config.toml
encoder_arch = "convnext_v2"
translate = 0.06
embed_dim = 256
encoder_mlp_ratio = 4
encoder_kernel_size = 7
text_encoder_norm = "layernorm"
text_encoder_mlp_ratio = 4
text_encoder_head_dim = 16
text_encoder_fused_qkv = false
text_encoder_qk_norm = false
text_encoder_parallel_block = false
text_encoder_moe = "soft"
text_encoder_num_experts = 8
warmup_steps = 360
Rows from block 6 of the image encoder, named by matrix and row number. Rows with one number belong to one neuron. Each number is 200 + 40 x the weight over the matrix's rms, rounded and kept within 0 to 999. All counts start at 0.
# fc1: MLP up (encoder.blocks.6.mlp.fc1.weight, 768x192), inputs 0-95
# fc2: MLP down (encoder.blocks.6.mlp.fc2.weight, 192x768, transposed), outputs 0-95
fc1.516,171,187,113,186,256,198,193,181,233,170,185,207,260,218,157,157,217,262,207,246,234,137,166,190,190,275,259,173,211,190,184,227,130,237,153,219,158,197,170,161,206,217,119,167,217,224,252,120,187,246,173,207,150,208,237,214,198,191,180,182,223,271,183,143,247,191,229,197,267,176,138,222,228,182,133,122,188,190,183,194,263,234,230,200,195,177,127,246,212,213,179,195,122,210,186,209
fc2.516,171,146,216,208,178,163,216,207,278,231,243,164,222,217,153,166,189,215,227,179,157,241,104,266,307,239,173,185,202,250,221,236,279,214,217,146,188,157,199,213,161,223,194,190,74,230,208,198,135,186,209,224,234,192,195,168,137,148,167,142,180,157,265,179,158,204,239,183,211,238,213,220,152,207,171,247,185,261,217,185,282,252,238,186,151,194,241,149,214,197,238,226,242,202,160,223
fc1.517,213,253,216,125,200,178,191,255,250,180,144,177,209,185,190,110,231,226,137,222,197,145,224,144,217,200,151,202,175,194,237,186,201,231,199,166,188,219,266,202,249,201,100,217,210,130,251,267,252,221,206,166,195,216,124,227,227,140,167,168,260,133,204,127,177,204,174,198,190,237,156,219,285,206,173,237,196,235,181,169,209,175,287,175,207,229,225,310,218,261,197,224,97,219,136,199
fc2.517,206,175,158,156,128,263,244,205,212,194,230,224,215,237,167,250,197,244,183,184,210,163,209,209,212,241,176,189,251,157,185,271,244,176,187,242,234,88,249,192,146,207,209,181,260,235,234,219,192,197,222,213,193,203,190,250,172,214,208,214,190,190,179,270,240,229,200,288,233,164,225,203,203,151,200,248,204,186,173,157,285,191,267,191,203,214,179,106,221,152,167,164,225,279,197,178
fc1.518,200,143,209,240,151,150,266,200,268,243,210,134,188,163,242,144,153,227,138,144,263,196,227,143,222,196,188,206,251,170,149,199,171,231,244,140,175,166,209,183,173,238,197,223,188,185,162,129,204,169,222,212,159,174,162,239,155,137,117,242,196,231,173,256,185,189,229,236,247,204,178,204,219,238,188,191,204,178,141,205,231,164,258,252,199,175,185,145,231,225,238,231,144,212,193,196
fc2.518,257,253,218,132,207,223,200,239,179,192,234,260,176,195,192,254,197,175,180,228,216,193,168,183,227,228,240,248,178,158,208,179,216,162,131,191,183,251,156,108,191,177,202,239,152,156,178,158,178,198,170,200,147,160,229,222,122,186,239,279,261,213,186,130,185,201,173,165,139,202,185,190,192,202,238,215,237,230,213,201,175,239,259,220,217,241,183,211,217,199,210,235,183,153,200,169
fc1.519,198,160,168,207,145,225,229,170,250,206,220,244,181,176,157,183,206,155,213,209,285,178,198,181,181,147,220,191,246,259,212,275,236,212,293,269,143,192,212,185,195,229,195,222,235,184,237,201,212,214,240,276,194,226,182,184,184,223,230,197,164,209,222,165,196,149,182,151,208,171,252,242,251,238,159,185,172,159,161,180,261,232,224,186,155,197,75,204,199,191,237,231,162,211,235,213
fc2.519,157,175,218,154,201,236,183,95,236,200,240,199,197,188,226,165,146,192,148,189,226,221,173,218,161,239,157,136,218,186,170,205,205,223,229,265,223,181,158,265,185,225,187,206,214,237,237,229,164,163,268,141,225,255,241,198,204,241,240,174,225,268,226,219,197,179,204,183,194,205,229,237,216,215,248,256,269,257,186,142,268,134,178,200,150,160,160,277,190,209,219,136,226,172,294,183
fc1.520,222,181,228,183,174,203,234,163,252,273,174,168,248,193,266,96,226,267,174,162,207,252,183,223,187,212,274,215,225,140,124,168,147,156,175,175,200,214,165,115,268,155,145,170,264,216,153,161,170,240,154,141,189,187,196,242,167,189,207,131,124,179,233,263,227,201,209,263,152,163,206,227,198,295,210,188,269,182,176,192,249,200,139,173,188,246,184,238,180,153,216,282,195,246,219,211
fc2.520,273,210,245,173,191,250,233,208,212,201,226,153,184,204,214,194,195,165,212,172,227,283,241,210,155,126,155,205,210,190,255,220,206,169,250,183,267,232,163,222,126,130,226,248,124,171,219,191,171,194,275,144,244,156,208,158,223,224,192,188,223,157,214,243,182,163,214,164,158,242,243,170,170,168,198,292,197,173,198,145,237,188,184,214,226,187,181,234,231,248,266,221,149,219,195,182
fc1.521,235,116,129,132,167,115,172,271,128,158,252,177,215,184,217,170,160,206,77,190,249,236,152,245,230,220,232,189,166,180,206,116,203,206,183,230,230,206,277,234,220,97,214,161,236,188,198,225,213,233,248,152,206,183,222,199,184,207,210,124,208,224,155,192,140,212,86,239,190,179,254,215,252,180,109,184,224,183,185,187,172,229,220,229,156,181,239,203,185,161,199,199,62,214,157,162
fc2.521,205,201,205,176,256,222,204,119,159,186,251,210,219,173,265,197,279,229,290,263,195,236,172,200,130,121,165,189,242,212,138,217,236,158,204,172,155,249,220,153,222,113,233,211,261,180,181,219,202,184,144,282,167,250,230,256,181,260,176,125,200,244,169,179,157,235,207,234,192,239,255,169,110,185,195,242,222,244,206,215,200,250,238,214,279,180,200,199,214,332,131,246,182,174,187,191
fc1.522,203,170,195,233,311,234,197,215,244,223,159,175,173,211,241,242,253,192,224,166,292,179,205,178,142,214,204,176,122,169,196,205,171,198,257,144,234,183,173,208,232,182,147,170,226,243,258,163,128,186,195,231,212,233,184,256,123,151,262,95,149,140,216,272,178,237,177,195,186,119,244,147,246,144,237,194,163,212,165,194,262,216,181,211,205,196,178,255,270,247,167,167,121,283,275,227
fc2.522,183,157,182,164,187,212,157,206,152,218,238,170,236,228,210,132,220,213,276,204,206,242,173,272,183,205,207,219,264,149,152,183,214,249,264,275,277,180,212,221,164,203,212,245,204,218,229,210,109,194,209,216,165,236,279,172,216,179,214,154,222,196,186,225,238,202,155,242,234,188,209,177,265,151,207,167,206,141,223,216,249,148,180,205,186,193,187,239,158,210,234,146,214,170,228,240
fc1.523,205,208,178,170,148,207,190,200,240,194,190,166,203,156,122,153,161,229,189,243,209,269,293,121,195,181,157,250,192,244,188,180,214,224,200,273,203,210,254,157,242,212,170,271,237,149,277,247,155,257,232,191,250,157,185,165,200,216,219,146,207,139,186,220,176,189,127,213,150,213,189,223,130,228,175,168,159,199,194,239,239,170,254,185,231,218,170,190,202,268,213,238,301,158,195,131
fc2.523,211,249,189,192,182,121,198,206,208,184,225,208,141,202,212,220,222,164,199,160,235,232,206,214,185,286,294,166,181,200,98,209,255,237,179,236,200,171,157,190,206,243,170,134,245,203,286,170,201,235,242,200,241,123,181,271,243,168,200,227,198,148,175,234,170,192,235,180,221,187,218,165,189,230,231,235,205,159,234,244,196,209,211,139,122,170,154,198,212,179,198,131,190,228,213,215
fc1.524,189,122,243,214,190,201,234,194,152,217,230,213,159,154,231,177,259,243,170,224,200,214,227,161,190,269,219,204,255,162,226,244,214,210,235,199,216,220,180,157,190,173,191,260,246,188,164,185,163,172,266,206,247,247,171,295,204,232,188,240,201,172,165,188,232,215,225,205,189,83,295,195,155,204,160,179,250,230,134,205,133,203,185,207,140,227,210,167,275,230,224,215,125,192,209,110
fc2.524,249,205,226,214,225,179,109,266,185,192,146,140,288,164,199,185,239,192,131,242,239,131,234,257,216,209,213,182,179,195,193,189,272,267,234,172,149,226,235,180,167,189,216,239,210,256,195,196,191,220,158,175,145,210,225,247,245,148,215,150,103,200,134,204,243,153,199,161,249,146,187,261,289,201,171,206,196,275,187,199,255,165,174,223,149,170,174,255,248,202,149,70,203,182,152,206
fc1.525,162,180,235,212,217,252,172,202,225,182,179,225,225,203,261,211,210,191,177,180,172,221,208,88,217,220,158,250,176,236,263,256,202,173,220,246,199,241,166,161,206,150,143,221,207,210,201,164,233,221,192,187,250,251,144,216,154,142,129,212,194,169,170,241,182,176,116,154,204,167,166,166,234,199,97,237,146,209,159,198,152,190,186,180,192,196,232,231,213,185,241,200,243,163,173,212
fc2.525,230,199,198,157,150,244,189,186,190,202,200,197,200,238,242,241,275,224,232,243,202,195,201,230,162,181,226,224,169,197,211,228,192,194,192,212,178,239,168,217,197,191,183,238,140,215,208,210,224,170,187,225,177,149,222,190,219,220,226,223,180,187,170,201,234,205,243,198,217,232,143,137,211,210,167,194,228,214,252,235,230,249,180,184,204,302,289,198,205,205,265,209,175,222,192,223
fc1.526,202,180,261,109,225,207,139,268,152,119,226,126,251,223,222,206,195,174,195,196,164,217,219,174,137,158,103,269,207,177,191,292,193,136,225,230,149,334,157,227,214,160,196,141,201,167,232,147,201,175,188,159,230,200,187,187,174,134,152,233,201,220,246,176,202,205,197,228,225,208,195,211,190,205,187,175,224,286,236,245,183,196,151,227,180,175,281,136,207,280,226,266,210,176,269,205
fc2.526,224,148,194,130,222,230,225,257,179,226,200,211,198,244,179,223,201,218,257,264,218,171,219,209,245,191,115,161,186,169,213,184,158,166,248,185,196,195,226,270,301,168,200,126,200,167,266,212,194,93,136,174,206,244,194,182,242,280,172,212,193,253,180,226,229,255,192,211,168,194,227,184,247,195,160,148,254,182,181,212,189,178,195,231,199,170,229,186,174,204,239,187,168,205,234,238
fc1.527,175,170,175,259,190,236,209,216,214,179,211,228,187,189,222,239,97,200,180,215,163,240,216,225,188,221,199,198,247,215,154,196,191,187,191,206,257,236,176,186,201,214,149,191,237,226,225,189,182,94,147,160,200,229,227,161,194,152,208,152,151,123,208,285,227,201,187,170,98,295,148,273,180,181,240,141,283,290,136,213,221,239,177,227,150,200,241,252,232,212,169,200,167,200,229,199
fc2.527,173,210,206,184,180,183,245,246,150,259,150,253,282,165,152,252,234,184,114,234,108,213,225,100,232,221,92,171,167,142,221,254,212,244,222,206,189,234,200,267,202,262,194,204,199,149,178,143,270,172,188,233,192,215,245,213,189,180,168,234,199,73,273,269,220,230,199,231,169,239,220,211,251,237,267,252,171,188,187,256,258,139,280,179,140,216,170,221,171,189,278,173,193,186,202,214
fc1.528,104,173,217,214,233,221,227,240,252,185,173,168,231,180,136,186,234,244,202,205,129,209,267,216,210,162,214,193,152,244,193,196,224,214,180,293,212,204,237,223,299,206,199,225,206,149,281,176,169,201,188,191,198,266,246,277,281,156,174,242,180,139,202,193,151,136,222,194,198,165,213,262,239,176,166,178,277,196,194,219,233,173,250,240,186,147,210,233,266,236,189,160,162,178,188,203
fc2.528,234,179,227,222,187,194,207,245,195,171,197,263,174,175,166,225,210,188,191,255,178,224,183,185,172,193,189,224,206,240,197,271,245,193,180,244,151,175,244,248,211,246,157,188,248,239,117,191,221,220,260,240,209,177,230,231,193,206,201,199,222,289,202,214,282,145,223,214,207,234,197,224,202,192,191,147,179,226,142,260,197,238,156,216,201,185,195,205,166,207,220,294,259,202,103,235
fc1.529,196,211,238,208,229,230,198,149,159,204,249,120,185,225,182,230,211,268,257,198,222,197,195,232,105,158,164,161,226,137,224,200,197,215,133,227,198,182,180,214,254,212,253,170,245,240,184,181,151,137,189,211,234,258,241,204,178,185,261,171,159,117,314,243,173,172,185,182,244,192,172,195,242,212,163,196,148,218,174,180,131,292,229,242,242,285,183,237,224,195,277,215,156,155,104,207
fc2.529,199,237,271,153,136,184,170,180,211,212,158,164,216,175,255,223,186,122,177,138,261,237,220,190,201,145,236,185,175,157,129,246,165,179,201,158,154,200,200,195,199,169,209,144,156,224,265,225,249,251,193,231,207,215,205,246,150,171,179,199,196,213,200,174,181,145,198,182,174,224,174,121,129,234,207,234,236,223,271,197,202,269,232,188,248,167,134,222,286,240,264,195,153,201,201,218
fc1.530,195,186,181,226,247,236,259,181,218,145,151,182,256,204,198,172,202,248,225,234,197,227,286,232,167,250,246,174,104,255,177,229,111,254,217,179,229,194,217,232,233,185,234,124,219,190,200,213,158,203,203,215,174,178,213,180,170,239,173,129,213,218,200,207,179,192,197,186,228,102,162,99,234,328,214,180,161,171,196,175,212,160,279,290,232,191,177,227,211,253,174,248,217,298,196,188
fc2.530,210,202,230,145,248,208,275,185,202,211,122,201,161,212,141,207,132,222,155,164,181,312,247,219,227,169,167,257,196,179,167,167,188,227,280,194,166,195,197,260,230,221,178,176,161,184,198,146,192,228,174,217,231,255,217,184,167,197,158,163,204,170,181,227,197,193,202,253,245,232,247,161,152,196,119,234,190,156,154,183,194,227,212,199,163,172,158,199,310,193,209,215,171,179,176,237
fc1.531,255,156,179,150,181,249,233,174,186,218,162,210,137,164,244,167,241,229,201,181,183,191,205,168,167,242,192,241,252,236,132,173,182,162,171,173,200,248,184,223,239,211,237,232,116,215,242,183,212,134,234,229,287,289,234,255,205,226,188,187,175,303,150,197,152,154,196,180,279,164,110,234,188,143,156,185,190,193,143,198,262,187,205,230,175,196,174,253,178,201,135,171,191,277,186,184
fc2.531,182,246,201,261,152,181,174,190,228,227,182,164,203,132,192,166,182,197,214,228,193,220,273,206,240,250,198,236,226,314,174,181,237,221,181,173,189,155,132,199,154,196,157,225,205,184,164,203,175,215,279,194,169,207,210,203,285,208,218,213,185,179,197,217,162,177,218,213,216,229,164,257,196,211,183,168,122,179,195,248,178,114,231,265,204,177,206,244,196,251,171,165,242,214,177,281
fc1.532,252,142,183,173,201,167,208,167,179,153,132,163,227,211,242,123,182,228,197,239,282,259,237,206,214,146,120,211,212,149,232,183,185,219,227,178,211,168,203,186,258,249,215,240,145,185,245,134,186,177,221,163,104,192,187,129,201,200,102,233,192,221,142,246,164,199,214,127,173,209,166,231,182,203,228,169,208,251,223,208,230,188,184,174,165,149,164,178,146,247,236,138,164,244,198,211
fc2.532,242,211,172,254,238,150,209,220,185,246,254,266,263,233,151,170,215,191,137,114,231,215,200,157,155,264,143,300,201,180,208,193,223,152,142,121,171,201,237,220,190,222,202,168,223,180,135,213,229,196,257,251,154,233,144,247,240,196,209,194,246,228,147,211,215,226,237,218,149,165,215,238,216,156,150,242,106,211,192,128,160,256,247,188,176,176,176,171,137,170,243,250,195,248,192,223
fc1.533,175,243,281,179,228,167,154,155,242,165,201,204,160,201,203,216,133,180,177,171,179,225,151,212,119,229,114,295,241,202,146,234,259,187,168,223,168,191,218,180,150,99,174,161,185,196,218,208,188,178,158,215,150,219,212,110,203,175,129,183,176,181,240,216,208,199,178,222,125,230,194,205,262,203,147,215,172,195,188,178,224,251,199,210,188,175,190,197,249,194,235,183,182,210,192,253
fc2.533,248,138,233,99,212,212,232,242,230,217,135,171,210,168,189,174,245,236,134,229,180,234,178,174,190,132,195,176,192,208,155,212,182,194,253,162,212,218,233,152,220,195,182,201,216,172,234,203,158,176,116,261,201,287,224,254,152,196,175,188,164,204,182,205,217,235,172,231,166,195,183,156,266,216,134,198,175,190,175,174,240,211,200,241,216,220,175,111,236,192,219,201,167,152,180,175
fc1.534,165,191,308,176,275,175,214,219,185,201,254,263,204,147,204,158,278,192,208,153,156,199,228,173,216,141,164,201,224,235,153,262,175,188,172,155,212,213,271,212,178,139,148,182,212,291,187,200,224,245,207,206,277,202,162,145,206,176,242,195,189,170,162,168,154,200,198,250,213,189,128,159,209,222,165,166,193,114,221,206,263,215,220,142,217,192,223,255,199,248,188,139,134,253,259,180
fc2.534,296,215,193,180,175,141,188,170,224,209,233,208,125,240,119,236,254,214,168,243,255,238,198,190,163,198,214,262,165,193,209,232,248,193,202,141,229,173,197,262,155,210,155,188,170,210,191,89,214,235,164,247,196,244,187,190,222,200,162,177,175,256,227,276,257,181,274,189,233,234,187,192,243,206,252,267,193,208,241,199,216,258,226,172,181,258,188,206,188,248,218,225,148,225,242,217
fc1.535,130,154,230,266,276,149,158,259,226,157,301,168,197,212,145,182,260,209,128,229,248,188,177,261,243,245,156,246,198,156,141,212,135,240,179,212,131,247,172,184,135,217,225,187,210,186,234,214,217,211,130,188,286,164,191,162,214,175,184,259,142,228,138,237,213,238,220,231,161,220,233,205,270,251,132,166,179,202,203,213,216,203,201,219,184,259,183,211,258,220,185,160,174,218,128,222
fc2.535,182,268,212,227,221,230,156,217,124,231,194,160,262,206,201,142,253,223,263,238,164,166,120,179,177,248,243,172,182,171,188,99,177,209,220,182,206,215,274,234,193,189,236,237,216,159,167,139,169,248,214,230,183,229,169,184,224,232,266,226,206,170,236,203,207,169,172,199,214,189,221,210,148,180,218,175,162,170,220,158,189,197,182,199,206,177,276,204,161,258,206,198,215,209,175,233
fc1.536,236,223,155,148,120,229,195,208,233,148,187,150,225,180,184,207,229,160,247,234,193,157,216,178,208,182,187,160,242,238,153,224,204,250,239,189,172,152,230,146,247,148,236,172,191,181,228,148,197,184,257,78,279,97,244,204,213,194,204,202,172,168,241,183,133,159,169,141,169,204,138,222,275,123,228,177,167,240,144,170,194,188,182,170,158,210,188,281,235,211,145,228,189,226,212,178
fc2.536,255,302,146,202,80,204,223,207,151,189,149,172,227,203,192,242,192,279,142,184,251,271,207,143,210,190,172,171,283,192,208,185,199,170,169,241,167,154,200,225,156,166,198,248,235,256,200,168,198,183,180,123,220,171,168,192,206,198,198,246,208,250,237,235,259,171,240,251,262,279,134,305,231,189,192,275,186,265,238,190,140,239,219,247,255,242,189,209,228,191,139,197,295,151,150,235
fc1.537,150,141,191,208,232,218,167,207,162,192,158,155,209,164,131,219,203,110,210,209,260,167,235,139,156,256,108,192,237,225,238,190,126,195,201,282,199,200,162,112,193,157,209,262,165,278,186,133,171,305,126,229,235,207,219,237,176,133,236,229,161,215,201,156,181,198,172,145,197,215,207,108,253,198,164,195,222,156,234,247,191,243,193,211,163,212,166,276,176,237,191,209,227,261,222,185
fc2.537,214,219,174,267,208,158,165,187,226,115,190,234,170,165,157,198,217,144,245,235,250,226,216,103,177,190,248,160,193,194,255,208,178,298,215,216,195,245,245,212,121,216,149,132,147,181,173,124,185,217,166,223,169,118,225,205,179,268,296,315,274,117,271,193,171,223,166,216,204,227,101,181,175,175,208,206,189,235,225,119,171,127,160,246,192,294,191,241,186,216,122,190,198,253,207,208
fc1.538,231,239,242,176,199,121,201,287,219,191,220,203,227,111,237,111,185,180,130,135,206,235,158,192,199,259,247,207,184,252,210,180,215,267,214,215,165,197,273,199,224,213,214,179,175,164,208,217,193,255,141,237,181,173,197,199,115,209,209,254,270,200,259,135,187,137,138,237,125,201,144,158,214,137,204,133,204,248,185,171,212,265,174,237,167,217,220,186,226,178,187,289,152,159,126,169
fc2.538,221,220,224,198,212,150,239,136,186,198,192,222,239,188,242,207,262,229,187,197,197,181,212,218,187,277,187,195,125,277,78,182,222,201,95,242,196,231,155,139,168,239,143,285,204,184,162,246,172,275,280,235,183,187,199,178,180,299,163,190,227,213,227,208,187,162,164,234,232,195,180,166,211,149,190,185,185,241,203,266,192,169,250,251,142,214,162,239,162,245,223,157,150,162,284,217
fc1.539,207,180,225,207,183,248,195,211,186,181,216,103,152,192,149,216,128,185,233,153,202,187,275,164,168,212,146,205,245,228,238,122,176,136,96,254,154,224,191,184,212,179,213,257,214,153,241,177,144,246,201,195,223,199,184,171,274,140,177,199,243,221,145,182,202,192,197,213,214,229,123,179,257,264,78,216,226,194,194,190,178,146,174,179,144,188,161,211,208,190,206,201,187,214,181,151
fc2.539,215,137,234,190,206,155,133,215,231,215,116,169,156,263,212,262,179,123,200,151,225,211,206,233,161,200,196,232,150,205,247,163,148,247,255,230,187,273,176,175,170,198,220,179,164,117,211,225,208,211,171,213,180,187,180,143,264,265,182,183,226,91,268,206,121,186,189,180,172,213,176,230,154,184,185,176,240,228,208,198,172,91,180,300,228,232,229,206,178,195,179,174,104,196,205,202
fc1.540,235,214,192,220,203,170,141,208,245,223,160,195,197,174,151,198,162,227,178,141,236,203,293,229,175,220,192,276,194,230,113,202,142,135,276,204,183,180,250,211,204,187,253,166,232,166,162,189,189,224,167,230,220,208,156,182,230,205,189,213,163,141,186,237,167,268,204,257,176,248,188,191,293,236,219,196,171,234,219,233,143,205,249,206,198,245,184,198,187,181,171,227,158,209,176,251
fc2.540,144,184,174,202,189,214,263,179,181,197,122,136,220,140,180,168,140,176,167,238,174,172,186,236,284,145,160,244,222,209,170,146,173,275,274,160,198,269,192,176,183,277,200,159,160,170,200,162,201,225,270,135,247,199,230,188,172,176,223,203,223,234,229,225,188,303,240,225,245,207,146,210,227,168,185,198,285,244,267,179,185,199,131,254,172,233,180,211,272,169,242,147,168,168,198,219
fc1.541,191,252,212,184,209,277,255,231,218,197,217,246,236,234,222,162,167,240,130,231,179,211,239,181,224,233,250,232,208,288,219,215,247,158,179,152,188,180,251,161,200,191,151,123,168,259,224,203,232,186,152,167,195,239,151,209,148,153,172,169,167,177,260,168,157,167,236,208,220,193,205,151,216,208,183,155,189,246,221,131,192,201,182,139,230,195,225,201,199,251,155,208,218,202,250,191
fc2.541,225,216,141,224,185,206,234,267,227,220,224,191,200,264,158,159,229,187,145,184,216,246,230,167,225,246,147,260,231,196,244,298,189,192,248,166,211,166,197,205,127,215,212,213,260,228,162,146,164,232,277,219,276,180,177,208,195,179,207,231,138,315,247,235,182,194,201,192,184,212,133,195,197,244,217,219,200,192,171,181,201,218,186,199,255,192,196,271,207,198,219,256,220,230,148,245
fc1.542,169,169,209,198,206,241,169,165,266,277,173,224,234,226,206,190,208,210,201,233,230,146,269,101,171,221,146,216,238,149,169,129,128,248,204,178,248,222,189,230,182,219,250,201,152,123,168,189,165,146,196,207,172,216,231,282,172,177,158,160,185,264,223,204,156,101,211,178,160,190,193,212,176,232,136,242,263,272,214,172,240,238,201,219,222,246,145,187,233,191,215,156,133,246,191,216
fc2.542,216,156,158,241,198,250,169,226,194,166,292,214,153,251,210,172,251,215,152,162,242,213,152,160,176,145,142,224,268,194,164,186,181,191,193,170,281,158,311,153,175,130,191,202,94,145,188,195,224,193,227,170,173,152,189,237,181,281,168,174,231,252,246,188,209,221,199,155,245,157,181,222,268,182,186,255,172,176,190,174,227,209,194,249,230,202,133,221,191,172,284,324,202,171,196,223
fc1.543,198,159,214,246,161,204,259,228,195,165,224,206,239,117,216,170,216,196,214,230,158,155,183,179,230,273,224,183,222,170,287,202,152,210,203,221,186,208,169,129,201,150,180,222,224,219,196,220,117,233,167,174,222,198,238,254,203,171,273,253,193,222,144,209,196,242,224,206,199,145,110,184,225,174,210,170,221,265,156,178,225,231,183,200,170,189,178,211,259,267,205,260,165,192,224,185
fc2.543,211,223,193,255,176,233,155,165,278,270,176,211,225,188,205,210,214,172,140,260,224,248,157,213,263,199,203,244,238,214,145,192,248,232,221,193,239,206,197,180,224,258,161,266,189,203,215,196,209,171,234,200,138,162,209,207,268,241,197,170,190,218,192,208,179,198,187,236,201,242,156,259,215,229,210,218,117,204,194,276,226,208,182,204,159,167,219,262,207,244,189,180,197,250,182,274
fc1.544,200,222,248,177,204,272,277,314,174,156,279,211,233,208,196,190,205,133,134,171,174,154,231,194,184,233,239,170,162,201,197,188,185,152,166,191,243,109,201,272,193,98,191,127,149,201,220,155,211,207,152,156,196,256,236,146,203,223,199,251,189,192,117,147,215,205,119,207,224,233,199,191,233,237,166,176,237,148,240,198,258,224,243,246,219,144,144,193,237,166,153,154,149,238,178,196
fc2.544,164,245,105,275,254,169,206,203,166,167,262,164,189,183,258,181,269,161,215,177,218,214,96,180,145,121,231,184,242,175,200,140,267,132,211,173,268,242,196,233,187,109,216,261,235,196,248,245,151,216,164,271,223,177,233,194,192,194,181,142,179,253,245,103,226,239,172,227,244,175,141,160,192,157,196,246,203,189,172,163,210,221,166,187,251,170,256,183,205,221,187,168,140,148,205,251
fc1.545,172,218,251,199,185,211,220,270,183,235,241,260,241,227,174,208,198,154,151,185,235,155,199,291,193,233,207,238,265,180,189,184,198,212,231,250,164,212,197,152,171,226,204,176,202,206,192,250,189,146,147,188,192,251,178,214,136,187,188,174,174,197,244,254,214,162,200,219,170,189,279,203,295,131,175,269,203,241,142,217,236,265,229,233,225,223,195,203,226,146,214,173,223,141,239,155
fc2.545,199,276,199,234,202,174,152,124,189,265,239,226,254,171,132,200,235,243,261,191,200,135,234,216,232,239,186,177,166,162,218,225,249,236,171,260,215,234,196,203,131,201,189,196,166,231,111,191,146,213,222,245,173,185,186,260,185,294,185,186,208,258,176,275,206,140,175,235,189,214,208,171,184,212,222,108,181,240,203,199,258,132,205,219,220,254,191,191,105,186,197,200,164,185,201,226
fc1.546,236,255,156,186,193,194,223,233,250,165,156,169,222,175,243,173,187,213,175,189,171,209,226,167,196,209,149,232,229,198,209,225,97,266,206,132,118,233,280,119,130,189,170,244,280,211,218,142,169,186,207,204,264,201,311,254,128,155,182,234,216,199,233,219,144,157,113,147,222,245,229,213,283,204,219,183,169,221,219,180,155,199,235,164,219,214,185,275,217,270,251,209,220,193,220,265
fc2.546,207,191,95,205,169,208,220,136,281,238,199,251,176,207,120,254,216,211,189,209,233,208,135,178,238,176,183,283,225,202,210,286,174,207,147,221,201,200,190,176,182,171,147,157,194,189,173,201,220,191,218,206,233,165,145,205,244,211,171,216,155,188,197,168,296,241,227,193,225,194,141,205,204,177,185,267,167,189,183,215,182,188,236,121,182,257,141,206,215,177,186,215,233,246,183,264
fc1.547,215,176,231,171,308,265,240,262,147,153,210,281,153,177,169,153,213,257,234,243,196,237,294,203,223,218,161,207,129,181,178,161,192,147,143,211,240,224,168,181,156,184,130,168,270,213,228,194,201,201,146,118,204,307,225,247,142,181,213,179,223,260,161,219,243,202,206,208,171,116,178,224,181,203,167,182,229,254,153,225,230,228,256,144,148,180,190,149,200,295,165,194,242,207,164,146
fc2.547,213,216,239,128,205,218,195,237,197,194,197,226,157,148,141,236,221,235,140,185,185,161,206,228,198,164,233,142,136,210,168,245,261,259,226,169,168,232,141,183,237,209,203,195,246,222,229,257,208,214,166,261,214,219,156,221,186,202,187,205,193,175,186,239,130,232,189,237,171,228,180,194,220,166,160,156,223,203,217,197,210,202,185,289,131,187,194,149,209,187,140,133,198,160,181,230
fc1.548,169,115,249,146,261,164,206,153,189,181,202,216,142,196,131,145,240,134,195,202,236,206,308,175,193,210,227,219,223,169,161,178,212,158,248,192,224,237,170,153,216,234,222,186,166,197,118,241,156,195,182,286,190,193,182,227,226,185,188,248,166,99,187,231,187,135,143,196,239,170,194,196,179,187,217,164,138,256,153,235,170,174,239,190,165,201,172,207,278,216,210,173,209,168,199,179
fc2.548,112,194,221,227,226,231,182,181,242,197,200,110,153,102,184,192,228,140,201,253,198,203,175,107,251,206,259,220,152,210,239,147,185,196,210,179,137,217,76,154,192,289,164,254,149,231,144,167,159,189,236,215,191,198,291,174,198,99,210,151,253,170,252,132,191,105,180,217,106,248,168,223,219,177,233,249,130,224,321,222,196,137,214,236,170,174,208,205,184,261,219,280,219,166,181,247
fc1.549,198,179,168,223,181,202,144,176,267,169,277,267,274,241,250,117,169,214,168,160,218,165,256,204,180,198,305,264,200,204,123,179,183,215,214,215,253,250,262,182,201,233,258,196,217,132,223,196,206,247,209,203,197,176,149,147,259,219,174,96,169,161,191,235,159,168,202,182,129,165,180,205,231,208,207,153,195,216,136,163,183,256,151,243,191,145,203,236,235,206,204,240,134,238,168,212
fc2.549,248,163,202,165,172,255,263,209,176,229,213,213,208,213,139,250,239,239,284,233,213,184,182,250,167,174,252,164,167,134,150,228,170,198,128,167,152,207,185,185,208,157,240,199,232,155,166,172,167,196,184,181,118,224,143,161,180,212,188,204,210,125,143,208,246,140,198,246,181,193,283,158,148,141,159,233,179,226,189,170,180,164,212,234,232,250,189,166,199,211,256,218,218,231,128,181
fc1.550,144,129,209,158,185,174,210,229,139,162,176,245,264,142,217,168,175,220,165,217,104,201,169,172,184,181,236,221,162,210,176,189,194,209,221,311,283,216,233,149,180,195,148,197,262,216,232,124,178,218,208,146,220,146,182,188,113,200,164,166,158,243,213,206,196,250,222,242,138,169,187,187,214,196,180,164,161,213,131,200,152,207,245,282,235,187,231,243,216,68,173,273,195,163,197,169
fc2.550,227,175,206,204,254,153,217,150,204,239,198,187,213,209,217,178,182,220,242,175,199,220,187,242,210,206,155,186,172,166,134,161,184,161,191,233,199,243,150,166,240,192,114,213,196,171,210,158,170,165,234,246,275,190,263,231,127,221,183,148,241,235,165,151,215,134,234,162,228,212,280,156,186,142,183,212,198,215,166,239,248,280,220,185,206,213,205,180,163,243,236,301,214,217,159,175